A small image captioner, trained from scratch.
Model: 30M parameters, 64-pixel images, encoder arch vit, encoder norm rmsnorm, encoder activation relu, encoder patch size [8, 8], encoder layers 12, encoder width 384, decoder layers 8, decoder norm rmsnorm, decoder activation star_relu.
Training: soap at rate 0.0013, 4000 steps, batches of 64.
Data: trained on rendered rooms with furniture, 145000 training examples.
Rows from block 5 of the image encoder of a small image captioner, named by matrix and row number. Rows with one number belong to one neuron. Each number is 128 + 32 x the weight over its row's rms, rounded and kept within 0 to 255. All counts start at 0. Numbers have three digits each.
Before each neuron's rows are labels from the 100 images, of 14976, where the neuron reaches its highest value: "patch colour" is the nearest of a few named colours to the mean colour under the peak. Only what is clearly more common there than usual is listed. The data: rendered rooms with furniture.
# fc1: MLP up (encoder.blocks.5.mlp.fc1.weight, 1536x384), inputs 0-95
# fc2: MLP down (encoder.blocks.5.mlp.fc2.weight, 384x1536, transposed), outputs 0-95

patch colour: orange
fc1.297:128065128128128128220128128128161128128128128214128128176128047128180128063128128128176128128062206185091194128176093128166128128128128128128128128128128128128128128189128128128091128167128128128128080128090128128128128128195159087089128066128128128128128128128128128128128128165163128128
fc2.297:128128128225128128128128128128116128206128128192128128128128128128128128128128128128128128128193128173128128199128178065128128128002128060128128128128128128128128128128173066220128128056174128128128128128128128145128128072128128128128128128128128128128128128128128128068128128128128128029

patch colour: black
fc1.752:128199085128204128128174128128128128128030160226035128128091128128091128205128128128030177128128128128128128128128128128128151128128078128168128128065128128128087128223128211128128128128055128083128168128128128128128128128081128128128128128128128128166128128076188128128128081128096197128
fc2.752:181128128223128128128128107128128128128107128128128181128128174128104128128184128128128128128128195128128128128128128128128056128128128128011128077128213128128128076107128128128062128075128059128102128245128181084128050128128128128128128128128180128128128128128104077128128159128197128128

patch colour: yellow
fc1.645:128036128128163128128177128093196128128128128193128217128128128182128128128128072128128128128178128128061128179128098128128084128128128128128128128128128128128107128128128077128128053128179128128181128128128128128128128128128128128128128128128128128087128128188226128128128128128128173128
fc2.645:128128128128128128198128187128173085128128128128128128128128128128128077089128128128159128077057128183186022128128128128128128051068207128128128128128128153128062056128128128128128128128128068128097128163170128064069128128128128128128128128185185128151128128128128073128128128128218128128

patch colour: green
fc1.236:128128082128128128080128128200128128128128128076128167128128128128128060128128128128051128190128128128192105081128128128128128052128222187228128128202050161089128128128205128128083128128128194128066128087086128060128049128128128128128031175128128086128128184168040128128128128128128128128
fc2.236:128164104128166215071128057113074128128128067128128128128128147128056128095128128089196128128128128152128194128078128128157128128055128128128128065128128085148128128151128088128128128128069128219128128128128070191128204128069128128128128128216128128128097128150128128128128204146128128128

patch colour: yellow
fc1.442:128128191128184128128128128189128128128128128128128128128128056128176128128128128128128128128191128128128128128128037128128128128185074128128128128206128223128029128128128128128128128128128128128128128128128128128128128067128128128073128128128128128128043188128128092128128128128128043128
fc2.442:086202213128115128128108214128153128128096128128128128088225128128128055128176128128128099068062128218081128187183128128099060128063128104172128128128128128128128128128128128128069128128128128128097067128067128128128128082128128095128128091128128128128175186128128228128128128128128128128

patch colour: grey
fc1.121:128128165169068128128051163168128128128128128167128128095128128033128128128128181094128076038158084183128102128128128128203095163156191166077128128128128089128128165128128173096128128128128094074128081128128128073171106075128128176128128085175128128169128197128128054128128181128128128128
fc2.121:128128128128128078128128128128128128128128089128128155156107086128128177128128128207108128128128092188128183128086128128128128096128128128128128097075128128128128128192174095128089076072128179171166128088089128157128128165185128128128128128128128128128113128128053128128088128128128128128

patch colour: white
fc1.146:128128128128128171040175128128128202128203128128128128081066170128189128128128128128128128128128096082128128128128128176065082128075128096128128128166085128128128128128077070128128128186128183128069128128082128162178128128128128128128128128128128069128128128128206128061183128128128176199
fc2.146:064128128128054073128068128128128086128128128193128128128128128128128217211128128085128128128128128128021128128128128160108128172190128166169128128087128014128128128128128128175128128128164045180215128128065128128128128128128092195128048128185080128128128128128128224128128039128128128212

patch colour: grey
fc1.65:128128128128128128128128075128128128128099075166128195207128165193128085128128164128128128128128128128128128128128128161128079128197128128128128128128128128128128128196201128128128195128182128128128128192128186128034128128171128128061185128208128128128181128128128212128128128128080128128
fc2.65:128172096065128128128128198128128170128068128128128128079128052061128128128128128128128202128128085128128128128128218065128128079080188128064128128128128217187128128128174128192128048128128128152101128128209128128128128128128128128071183128128128128128128128128128128128057128128089128103

patch colour: red
fc1.738:128128128128220128084062128128128128179128128176128128128128128198128128128076128128061128128128128128128161128128128128128128128162190128189128128128081128128128169128128128128128128128128128128128128128128128128128128128128042128128047106128128208128128066128128128128180128128066128055
fc2.738:128128195128016128163128183128174128128128128038128128072098128128128074057128128128128046128128128128153079128128128128050095128188128128128128128128128128128128128128128128128128186110128128100128128180128031045128128104128128039128128076128128128064052178128128212128150128128128035100

patch colour: grey
fc1.640:168128128174128128128143128128128128128128189128098160128128128176128128128071128159128128128128128128128091128128088128128088153128108180195183128128128173163189128128128128128050128084149128128128128128091106128060128128128128128128061128128128128167161128128128098128085081128060173128
fc2.640:096184128128203181128128173188128157180101128081128128153061128200085128089166128128168128128128092128186184172128128128128128175000128128128128128128162128209128175128170109128094206128128128128105128128128128128171128091097186128077074128217128128128128128128092197128128188128128128128

patch colour: green
fc1.27:128128128128079128128172128057128072237128128128128128128128128128128128128128128128128071128128128128225128128128128078128128128128128192214217128128083255128128128057128128128128128071128128128079128128128178128128128128128128079128128128128128128128172128128128128063128050128128128015
fc2.27:064128128128128176128128128128128128178065096068017128128047128128128128128071128128128128128074128184128128128076128128128128128128128063128128128128128128128154128128128128128128128128128128128128128128128040128128175128066128061128073187128128128128128128128128185128128171128128128128

patch colour: red
fc1.3:128128088128128128091047128193192044128128128128128128128128128128077128128128128128128161087128169128128128128128128091128128170166128128128074128128068062128128180128066181128128128128128128100211184128128128128128128128128128128167101128080164183128188128128230128178128128128065128128
fc2.3:128128210128128128128128128066044128128069167068128128128128183186128068128128090128168128128089128128200086128128128128068075068225128128128128128196128128081170087070101128182128175128053128098128128198128101059079128128186128128128128128128150199079033128162091128065172128128128097076

patch colour: black
fc1.309:128190128128128128128128099128047128128128128128128128128128128128128128128084128173128128085128128128128128128128128128128128128041128128128128128128128170076128128128128128128128062205128128128128128078184128128128179167128090128075128080128174128188128128128083128128128088180173128128
fc2.309:128128128128128128079128200128128128128197128046128055128128128128128078128128128128229128128188075128187128249128038128128128171128128128128128128128128128128128189128209087128128128238250188206128128128128128128128128128128128128128128128210128128128128128128128128128203128128128213128

patch colour: brown
fc1.596:074128052094128128098128167128218128128128128128067128080128128128069128128096128194128128128128188128128128128128128128128128186128026128128084128167151128128128128166190128169128128174058128166128128166128164128183128083089171128128128128128128128128086128085171128128128128128128128128
fc2.596:177128128187128128128128128128094128128086128210128064128219128064128128128149128128128128128128088174047128128161077128128128128028085128128128105128128171128128102128128128128082128128178128150084128128086207049128128107180128128161128156044084128128102128128128170128128128208128128128

patch colour: white
fc1.21:128128128128128128128057089128209128162128173128128128175128089128201176185210128128128128128128128046059128128128128128128128128128128128128128082128083128078128189182128065128128061190188128128128128128038128128128088128128128128128196128128185056128054128197175048197128128128190128128
fc2.21:128128128128128128095128128128000128128128217128220161128128128128128128128128128128128128128128128128128128084128128128128128128189128128082128128128128128194128128128128128039128077128128128128128128053166128128054128050128128128128128128175128128128128128128128199187128128128128128128

patch colour: yellow; pink
fc1.552:128156128128095128128163128128128204173183128128128172128128128068213128128128128179128128128061128128157195184082128162128128128075182074210093128128128128128084128128128128071128128128049128128128128198128128128128128169173093128128128091222128128128128128128128128128128128189128128128
fc2.552:128128128079128226128128128128128091128128186128128069128128128128128128128174128128100128128128128128064128128128128128077128154197128128128128128065128128128128128128128128128213128128128190128097128128128029157128203128094128128128128128039128183067128163128128169128162174128073128128

patch colour: purple
fc1.257:128128128128059040128128128128128128128128128128128128159128128090128128128067128128209128049089128128128128176059128128177128128174128182128128128128168128128198128128197128128128128128128128128179128128128072128128128128207128128128171091174128128128128128128179128176174229128060128128
fc2.257:128128128128128128128207128128128128128128128128128062128128128128128128128128128128128128128128128128128128128128128128184182128128128061189128128128046128172128007128128128128191036128128128128128128128128128128128195128128128128128128128034128128128075128128067128056128128128142128128

patch colour: orange
fc1.289:128128128156128128128128203128061128128128128128128128128128089128164183168128073128079189128128128128128188128128128128128128060128068128128128128128128128128128128051128128128069128128128128128166128128128128128128128209128128074058128128128183128128128128178128036128180196047128128128
fc2.289:081182128128053128165100128128128128128128174128128184128128225169128128128128068128128128045204128128128128128181128128128128128128128128128128128128202128128215128128128030128128128165128207128096128128128128128128128128128128128203128187128128128128128177128128190066128128128128128206

patch colour: red
fc1.496:052094174128128128173128128128128128195128080128128128128128128128128082128061128128128128128191128128098128128128128160128128128128128206128034128128128196128188128128084128128084190128128155128128128128083159128128128063128128128128128128128128158077128128128128128128091175128128128128
fc2.496:128128095128082128128128149128128096128066128205128187128128128128128128176128064128128128128128128177128110128128128043128192128000128061128128052128128158128128128128194128071128128128128080154128128128156128161128082128082128066066207128128128146193128153186091205044128128128128128061

patch colour: pink
fc1.290:098128128128128171128037128195174128128128176128128128191128128101164128128128128128128085128203071128128128128128179128128128128128128179047221128080128128128128176128055194128151093128128128128128172084057128128128128167128128128128128128060170169128180128128128128128128128128070068128
fc2.290:210128128128204072128128128128128128128081077128173080128128203128128157128128128128182128128029128128171189128092210128128128128043128043128128128128128128128128128128128128073048128080059128128064177128069128061128128128128128128128128128160128128063128211128205128081066128128205128128

patch colour: red
fc1.467:128080178128163189128128128128227128128072128128128128173202128128096128181128128128095128128128128090128128074184128128128049128128128128128163047128128128092128158128128128093128128082128128178128128128128214188128068128128128128128128183128128128128128128128128128182128128071128088128
fc2.467:128128128128128128128128180128128102088128128128128128128088165099128128128128055128128128128128128179128128128128128128128128070051128128128070061128196128163128106128128128078053128128128128128128128187128128128087057128081128162128168128128183128128128151128128128128128100128128128128

patch colour: pink
fc1.402:128128128128128155128128169128128128128061128128128189128128090193128128128055128171076128128128202181128179128025128019128128128128128128128128128128128074128128128128128128071128128128074054128128128172128128255128128128128202128128128128128128128177128247211128128088128072175197128128
fc2.402:199128086128128030087204128128128128069128092128173128075128128128128187160128128098083128128054128062169128093128128128128128059128128128128128128255128128203128088128128128128079128128128128105128128128170025128082128128128128128128128128075128128128128128128128128128206128178128091128

patch colour: white
fc1.206:128128128128128128128128178128128128168080181128128128128128128128128128070176128128167128174128174128128128128128128128128128128128128128128128128177128128128128128209082082128075059128081092157128128128128128128128049128128190128128128128128128128128128128128128128128128128128128128128
fc2.206:128128128063128061128128128080128128128128128128167128068128128128128195128128179128180128103128128128128128157128128128128128128035097128128128128100128128230128128128128128165169128032161128128128128128161128082128128128128128153128128128089128128144128128128190128178128108128191128128

patch colour: grey
fc1.693:128183128233128128128128128128128128128128184128128128128173128128198198128128071128128128088128128128128128128128128128128165128168128128128128162128128128128128128201128128128128064128053128128128128128065128128128128128128086128057128128128128128058067163128052195128128128161128128128
fc2.693:128128128128128128128128128128128079128097128128128128128128192075101128096164128128128128128128128128042128128223128128176128128070128128077128128027128128167069128128128128107128128128128128128128128190128128128128128128174128128190128128167128128255128128128128128162128080128128128128

patch colour: yellow
fc1.662:128081128128171128128128083128211087177128084128128128078128171128128006128128220128169061128128128101128128128128128081128128128078128128128128128128128159190128198042128128128128083128128128128128195128085128128203050128128128128128128128164128128128128128164128128128128128128128128128
fc2.662:094171128077128128128128128128128128173128128128049128184128172128128128083128128128171166128128092128160183128128128128108094207128128128156128048128128128168128128128159128128128128097128128128128128128081082128128202128128128128180128176128128128128128128180128128084128128244128146146

patch colour: brown
fc1.68:128201128128198079082165128128128168089179170128128128128165091128128081128093128128128128089128037128128128128082128128128128046171128128128128128128193128091128128174128173095164128128090186128195128128128128182128185128194098059128128059128128128081174128063128128128128128128128128128
fc2.68:128154128128128128128077069086061077183128097175128175128128128128128065097128128048025128128128182128128202128092128128088128085174128055128047128128171128128128128128128128128198087128128128128128128102128128128128172128128128089128128128083128128128128128128156128128128128175128128128

patch colour: yellow
fc1.428:128128128214128176195128128060128088128128187128128128128128128180128128128128128128128093128128128128128100128221128199128128084128128128128080212128128100128128181128128128128128061128128128128128185128128197190128085128128184170128192164128128069128128199081075044082128128128128063172
fc2.428:128128128087087128068128128128128128160156128128128128128175158128177128128128071128172128179128128128128128128128128128128083169151087074049128072189128068128174128128128050069128128128206128128128128174068128191128128128128128128164128171128175128128128128196154128128128128181128128032

patch colour: grey
fc1.179:194128153067177093220191049192128128184128189209128128227128128128128128128128128128128128128128174062128128075128067128128128128172159159128128128128128128128128128128128128128196128128128128077155072128128102184191128128128128128128128128128175128128128080128128128128128175128128128128
fc2.179:092052128128100128128046167128128188128241128128080163128128128128058030128128128128215128062170128128128059128094128128128128128128163128079128225028128078179128128128128128128128128151128166128087128080088128128128128128128128220038128128171128128076128128128128211128128160128128216181

patch colour: green
fc1.403:128128128128128128064128128201128128128040128128202128191128162128128204175088180050075128128060128128083128128229128128128128128215128128128128128128128128128067209200074128074128128128128128128128128128128128128128213128128233128128128128160128128070128128128098128128097189128092128196
fc2.403:184128128128128072128128128128128175128205128182128107128186128065128128128128216065175128128128128128128081188128181128128128128075169128172042128128065128128128102128238128198128128128128128128169128128128080084128128128098128128128190128128172158128177128128224128128176128128128193059

patch colour: brown
fc1.686:128128128175128169128128128128128128128128208067187184128128128128128128128209128184128167128128128159169128128128128175128128081156128128160128128188061224128128128128128128128128128128128128128128173128073128128128128128128128128128128128052128128128128128068128168128183128128128128077
fc2.686:128128074128082073128128128128128075128128128188157128065128128128128065128128128128042128128128128075034128128099128128128128128190128128089128128128128188171128128128128128128128128128128128128031128128128128128128128073165128128128128128128128128128128128081151128128128128193128128151

patch colour: orange
fc1.259:183128086128164128063068128128128164128052128128093128128128128128128128128128128078128190128078128128155128128128128128128128128128088173128128182160128128185088128176128128072081084128128128167203074128128128128128128172088128171128173170128058128128128128159183128128128128128079128161
fc2.259:128128128128193073128165063073157128128128128128128190128205069070128162089129128128128076166128128128128128128128180128128128089128165128128128128128128128128171128128128128128128166128075128196128171128128128128051128128128164128128215128064128172128093045190128128128128053128158128091

patch colour: blue
fc1.299:085128168128082222128128128128078172128128128128038128128128128128128128072128128085128128128128053128128128128128128128197128128049128067057128194062128200128128128128128128128128128175190128128128128128128128047164128200099173128176128128128128188128128128057128128128128128189128128128
fc2.299:128128128128054128163177128128128076128128128128128184128128128128203128128128128073095175037128128128189082128128128128059128128058128102128128099149128128177197128128128209128182128128128128128128128128128128128058128128128128128234128128128128128187128174128128128128128128128128128128

patch colour: white
fc1.396:128128128128157050128091074128128128097188128128128128128128128128128128070128066128128167128128128163128010168128128162128128128128128201174128128128128128167128128128128128128128075084091128048128128164128128185128128128194088128128128128128128128128191128128173128062190128128128128128
fc2.396:128165128128170075128128128128128128177141128128128128128175128128128185220203128128128128128128128128128128128128128128128128128000128128057128128204128128128086128128128128128086128041128128128128128128128128128128128128159128128128128128100128166048128128075128128094128128128128128128

patch colour: grey
fc1.604:183079128077128216128058128128128128128172128128128128128207188128128165210128128195128038128128061128128173219128128057128188128128128128128128182128085128128174222128069128128180128128128128128180128128128128128128128128194208090128128128128128128128128128128199058128128166128128128128
fc2.604:128128191128128093128128128128128128154128105128128191037128128128128199095128077047188210128128174128128128128128171128128094173128128128052128128183128160160128128128154128128128128051128092128128128128178031089128128128128128157184175128128166128174128128128128128193128128128190128128

patch colour: purple
fc1.745:089128128087128128128128128034094128075192128128128090128128163097128073040186086128128128160128128182128128061128128128128128128128128128186128128128128128128162163128178087128128128128159128128091128170084128128128128170128165128073128128128128128101128064128128128128128192170128152128
fc2.745:128128128128128197128128128128066128128033020128088102068128128128128084128050128128128186128128070128052083128128128128128128161096128090128128128128128128128128128144215128192128075128128128128128165128128077128128128128128168076154128128091036128161128128051128153128095151087128128128

patch colour: purple
fc1.73:103128185162162128068128128059050060128128128062128128079128128128128186128210054128128093075182128128128128128128090128090128128208128128128164128128128128128128128128076128128044163128177128128128128128060128209128128128128128128173128128128128191128128128128128128128128128128128075128
fc2.73:128165091128064175101067128107128090128045070128090128128116128128071079128128128128128207128128128128056128128128193128128187128086128128128128072112154099128128128128128156128252128128128093128071061128159128128128128128128128075128205128128128128128128182128128128128072167128128128100

patch colour: grey
fc1.569:128128128128174128128167095128128128128086186092128079128064128080128128128128128064179128128085075040128074128085181128164174074128128128128128128128089128128162128173128051043051128188079180128182128128128163128179128163185128128062128128128128181128128128181128128128070128068128128128
fc2.569:128128128128128128128183128128128128128086128128128128070128128128128128093128128128128158048128085128070128128128128128128128128128128128128128128128128128219082128187128128128128128079128128128094167179128128128128128128128098128128157128128128128128128166128128128128128128128171128128

patch colour: orange; pink
fc1.685:128128188128128128128128128128128128128128128128128087128128128074042128128128079093177128094033128128128128128128128128128193128128182128128128128128128128128042128128170128128128128128128128128206128128063128206128128211097181128128128128128128128089128168128128128128128194062194128128
fc2.685:128128128128111128128128128128128128128128128128128190171128169170128059128128190219128074128128128128128091102128082080086128214128128204071128128080053128071128128128128128079128128128128128128128128128128238176128128153128128128128128128189208128128128128128085128128128128128128128128

patch colour: red; orange
fc1.8:128094128128128128128128128128128128128128128128128128185128077128128128064092128128178128128054128128128128128128128059128181128059128174050128128128128128128128128128184153189082049128128128128128179128128128188128128128128053128128128128128128189171128183128174128084128128082128184128
fc2.8:128059172185128128128128170086201059081070128128128195128128171166159078128128042128128128091026128128195128128178128068093103128128128072128128051128176128128128093128046128128128128128128128128128128175032095128079128128077128128128128128128128175128094128128128066128128128128128128128

patch colour: pink
fc1.373:148128186128175207074128193128128128128128128204128128189128181128236128128128049128128128158164128128128128160128093128128078128128128128180128128128128128217128128128128191128128084128128128128128128128128128128128102169128073225176128128128128081128128128128178176128128128128128128128
fc2.373:128128128128187128128128128077128128226128128128128128066128185128128128128128197107171128070063128128128128128166128128128128128064128128061128059128094190187047057128128128128128188104128128128128128128128128128128128128128128128128128128128128128128128128128155179128067128128186058128

patch colour: cyan
fc1.631:043128128128176128128128128069128170128128128087188128128128128088188128128198065194128128128128063128128171128050128162100081128128128128172093128128160128191128128128128128128128067128086128128099082128128128128128167128208128128128128128128128128077128128092128128053128128128128128128
fc2.631:128128128128179128128128066091089090128024128128128128128128128085128128128128084082073128128075173128128128128128128128128128181086183049047128128128128128128128128047128128022116172128128141128128128128128098128128128199128066175128128128086128128080128128128161128128128128128128062170

patch colour: white; pink
fc1.271:128128128128221243069128240128128128128128128128178128128128128182128128128128128128128053128128128097128128128128128128128085128128128128128154128128128128128128128128128128186128128128128128128128208213128055128203128128128128128071128128128168128128128128219128128094082128128128128128
fc2.271:128128128128128128128128128128128128128128128082063128128128128128128128128128128128128167078128104128128128128128128128128172193223128128128154128128128128128128128128128128091165128199128128128128128001128128128128041128128128128128079128218128128128197128128128179128205161128128128128

patch colour: white
fc1.370:128128128076203128170128128128128128128128091201128128087128090095070128174128128128175128128128128128060128128128176128128128128128128162128128128217128128128128128128128202087128128074128128128128128128128128128128128200128090128128128128128072128128045071128098128128128076128066128172
fc2.370:128201128128128128128128128062186064128128128128208128174128128128128128128128128128193075128152128128128128128128128128173128128090128128188128128039217128084128191128128128128128180048128128128128128076076128128048128154128217128128128128128128128128128128128066128128128128177128128202

patch colour: grey
fc1.562:180050180128128089128128128128128198085173128128128082173128128218128128128128128128128186128128128041128128128184075128085128128059128128128170128128128128128075128165201128128082168128128128128128128128081128128163128128063128180128060128128128128079179128128078128128183128128128128128
fc2.562:128128106070128128128128128195128128164128128128069128128128101128128043128128128128128128060170128083128088094128080128128128214216128067079166128128128128128064128128208128022128128195128128128128128128128199128128078128180160172099128128208128128096168128128128128128218128128128128128

patch colour: orange; yellow
fc1.584:128055207128128128128128128066128051128128128128128128238050095067128128128128128128128094061128128077128173128128128128128128186128128128167128183128128128128040159128049128128128128128128128128128213128128128221090128128128128128158194047128168097128128059086128128128128128128128128128
fc2.584:128091128128128128128128128093170128128128065128128128189199184160214128163128128171166128128128128128079128128128128128128128170216128128128184042128128128185128128128084128100128202128128128078188128128056128066128128128128128128128128128185128128128128128128128065128160128128128128128

patch colour: yellow
fc1.600:128128218166128128128128128128185128092189189128187128128128128165128128086128042091128128128128105083128128074128128128128128128128128128128128128128069128128067164128128091128128128128128128128128128128128128197092061128174128185128128128128128128128208128128128232128128128128128128128
fc2.600:022128128128128128128128049128128128034128089128128054128128128128128128128128128128128128128128113190128128128079150128082128190100128128128166086128128128128128040128128128128128128128128128128128086128128064128128168128003128128128128061128197128128128181128128046128128128182078056128

patch colour: purple
fc1.366:078078128128128181084173128128128128128128071191128128128128128164071128128168053128160128128128128163128181128128128128128128225128128128128193128180128128128076128128128128128128075128128128128128128128128176169076128177128128076128056128128128128182173167090080128215128128096128128128
fc2.366:176128128128155082128128128128206128128092128128128128086128128128128164128128128128069128128128128128128071128128128094094128128128128128128128128128128080128148190128128180086168128128074128128187128128176128128128128128128128128128128128065128214128128128128195128077128128087078128079

patch colour: brown
fc1.561:128128128185128128128128128128128128128128128239205128173128128181193128128128080128099128128128128188128128128128128128204193128176055128128128128128128128128128086128071128128128063128128128128128128213078128128128128128128061128081128128128128128128128128128101128065066128186128128128
fc2.561:204075128128168211025128128128128128128128128128128128128128128128128038128128128079128128128128177128128160128128128102181128051128128128128128128128128128128128056128128165088204128128128128128128128128128195128128128128054202128128128107128059128196079181218128128148128128128128155128

patch colour: brown
fc1.267:189128090169128191128095128128128128128128165217090128128128128181128086128128128128128187128128128128073080128177063181128094128180128128128128128128128128128082128128128061128128128212080128184089128184128128182128128128128128128128182189128172099128128128128128128128128194128197128128
fc2.267:128128128128128128128128128084128128128128128078128092155128128174098060068161128128128059128128128128128128128128192128024076128128128128128128128128128128049000128128179128128128128128128128163187128128128128230128128179128128053128128128128128191128128075128128185047128073128128128128

patch colour: blue
fc1.282:166128128128128165081128128081128128128128128128128128128128164043128128128128128128128219128128073097091128128128128128128128032187128128128128128202128164128085128197128128178128128128087128128051128128128078076154156128128128128128128128128128128128128128128195128128172128128128128171
fc2.282:128128108128128128128165128082033128128049084128128128128128076128128128062189252062128128128128128170128101100103128128104128128074128128128128069206177128128128061128128155128128128128128128128195128128128077128105128128128128128128067128085092155128128128096073128050128128128128128023

patch colour: red
fc1.578:128128190128128170128128128069196128128128128128128163128128128128086128128175087128179087101128128128128215128128081128182128092128128128128128128128192082128181086199128128078128069128128174128128173223128128128128128128128128128128128128128128060128128211089128079128084128128128128187
fc2.578:128128128128128079128128146112128069075128128128157106128160128128193128128128104062128128171045128128128128181128128080128128180198128128128128059206128105128066156128128128076149193128128128093128128128128128196087128107128128128190128128128128165128098128128199128128128036166128128128

patch colour: red
fc1.589:128128161194128175128128128128128128128128171029189206128128128204128128152128062090128128128128083128098128099094128128128128088128189194078128128128215080128090128128128128128128128221128128128128182128128128128066128128192068185128079128128128128128128128084128128128128128128128215181
fc2.589:128128217128128078128128128128128101128128128128128128070183161073173128085128128128128061128128128128128128128128072080128128128128080128167128074128192128128128128128151128073064128077128178208074110128085128128079128128128172128128160128128128128128065065128128128128128069204128163128

patch colour: white
fc1.24:128128163128128128128128128128128149128255128128168128200128128128128128128128071128128128128128128128128069190081089128128128128104128092128128128128213128128128051128078128096076128197097128046128128128128128158128128128097128128128128128128128128128128062081128128128128128128204128128
fc2.24:128128156128128128179074055128128077128128174153155128063128128081076128102154146158182128128146128128065235163128128128128070128051128128128128128128128128128128192128128128128128128052128165128128128128128097094074128128128128128064128128072105180128107151128128189128128128128128084141

patch colour: pink
fc1.413:128188128128128128128128128128186074170128059128128128219128078128128072184128128128049128128128128128128128128128160128128128128128128128128128128128128128128128078128128128245128128128128128128169244167183128128088196058173128128128128128128174128128128128128177128052086128044128128128
fc2.413:128128128128064128038128128128128128128128128128128128063128128128128191088072128128128128128128101128128128128128128128128128128180128128128128128128128128060128145128128081128128062232128128005128128128128128128128128212128128039128128128128094173173214083128128128128128128128161128128

patch colour: cyan
fc1.336:128128128128090177219104088128128092169128128128128128128073206128128197128071050128128128128128172128128128128128188128097128128128181128128128167177176128076128128128128128128128078128128128201091087128099128128128032181128128179128189128128128076128128160080128172128128098128128090128
fc2.336:128068084128128128128128128100167087128128128128161128128128148128128128172042172128128093097063064169128194128171128088171128128211089128128128072174128061128128128128153128128201128223128128128128128128128128128050128166166083128200128128128128128092128128128179040216089128128128128068

patch colour: pink
fc1.339:044175178128128128128090128128128185087128128128188128128128128128175066128128128128128171128128128128074128128128188087079128128128128128128062177128128128128059128128063128128235100084128128068190177162128128152128128128128128128084128128128199128081128092128128128075128128178128128128
fc2.339:166128170100128128128128128128077075188128214128128091128128128097061128210128175183128128111159128128055176128128044211128128162079128128067128128054128074209115081096157128128107128128093149155128128063128128163059157128128128162051156065082128168128128128104128128128160191098128128169

patch colour: yellow
fc1.279:128128128128128193128128068128128128128186128128128128128128128128076072128058247128128128158128128083128094168128128128128165128128167128128128128128128128128128216128128128128128074199087163128128128128203128128128128128179128128128128128128177128173128128171128128128128128128165128128
fc2.279:128128128128128165128128081213128128128128128128074128128128177108086128071158040103128186128097078128198171128115128128128088204128128128128128087128027128166128128128128128128128128128128128128128159128075078128164128128128128093214128128142128128128128128128128086064128151217163128128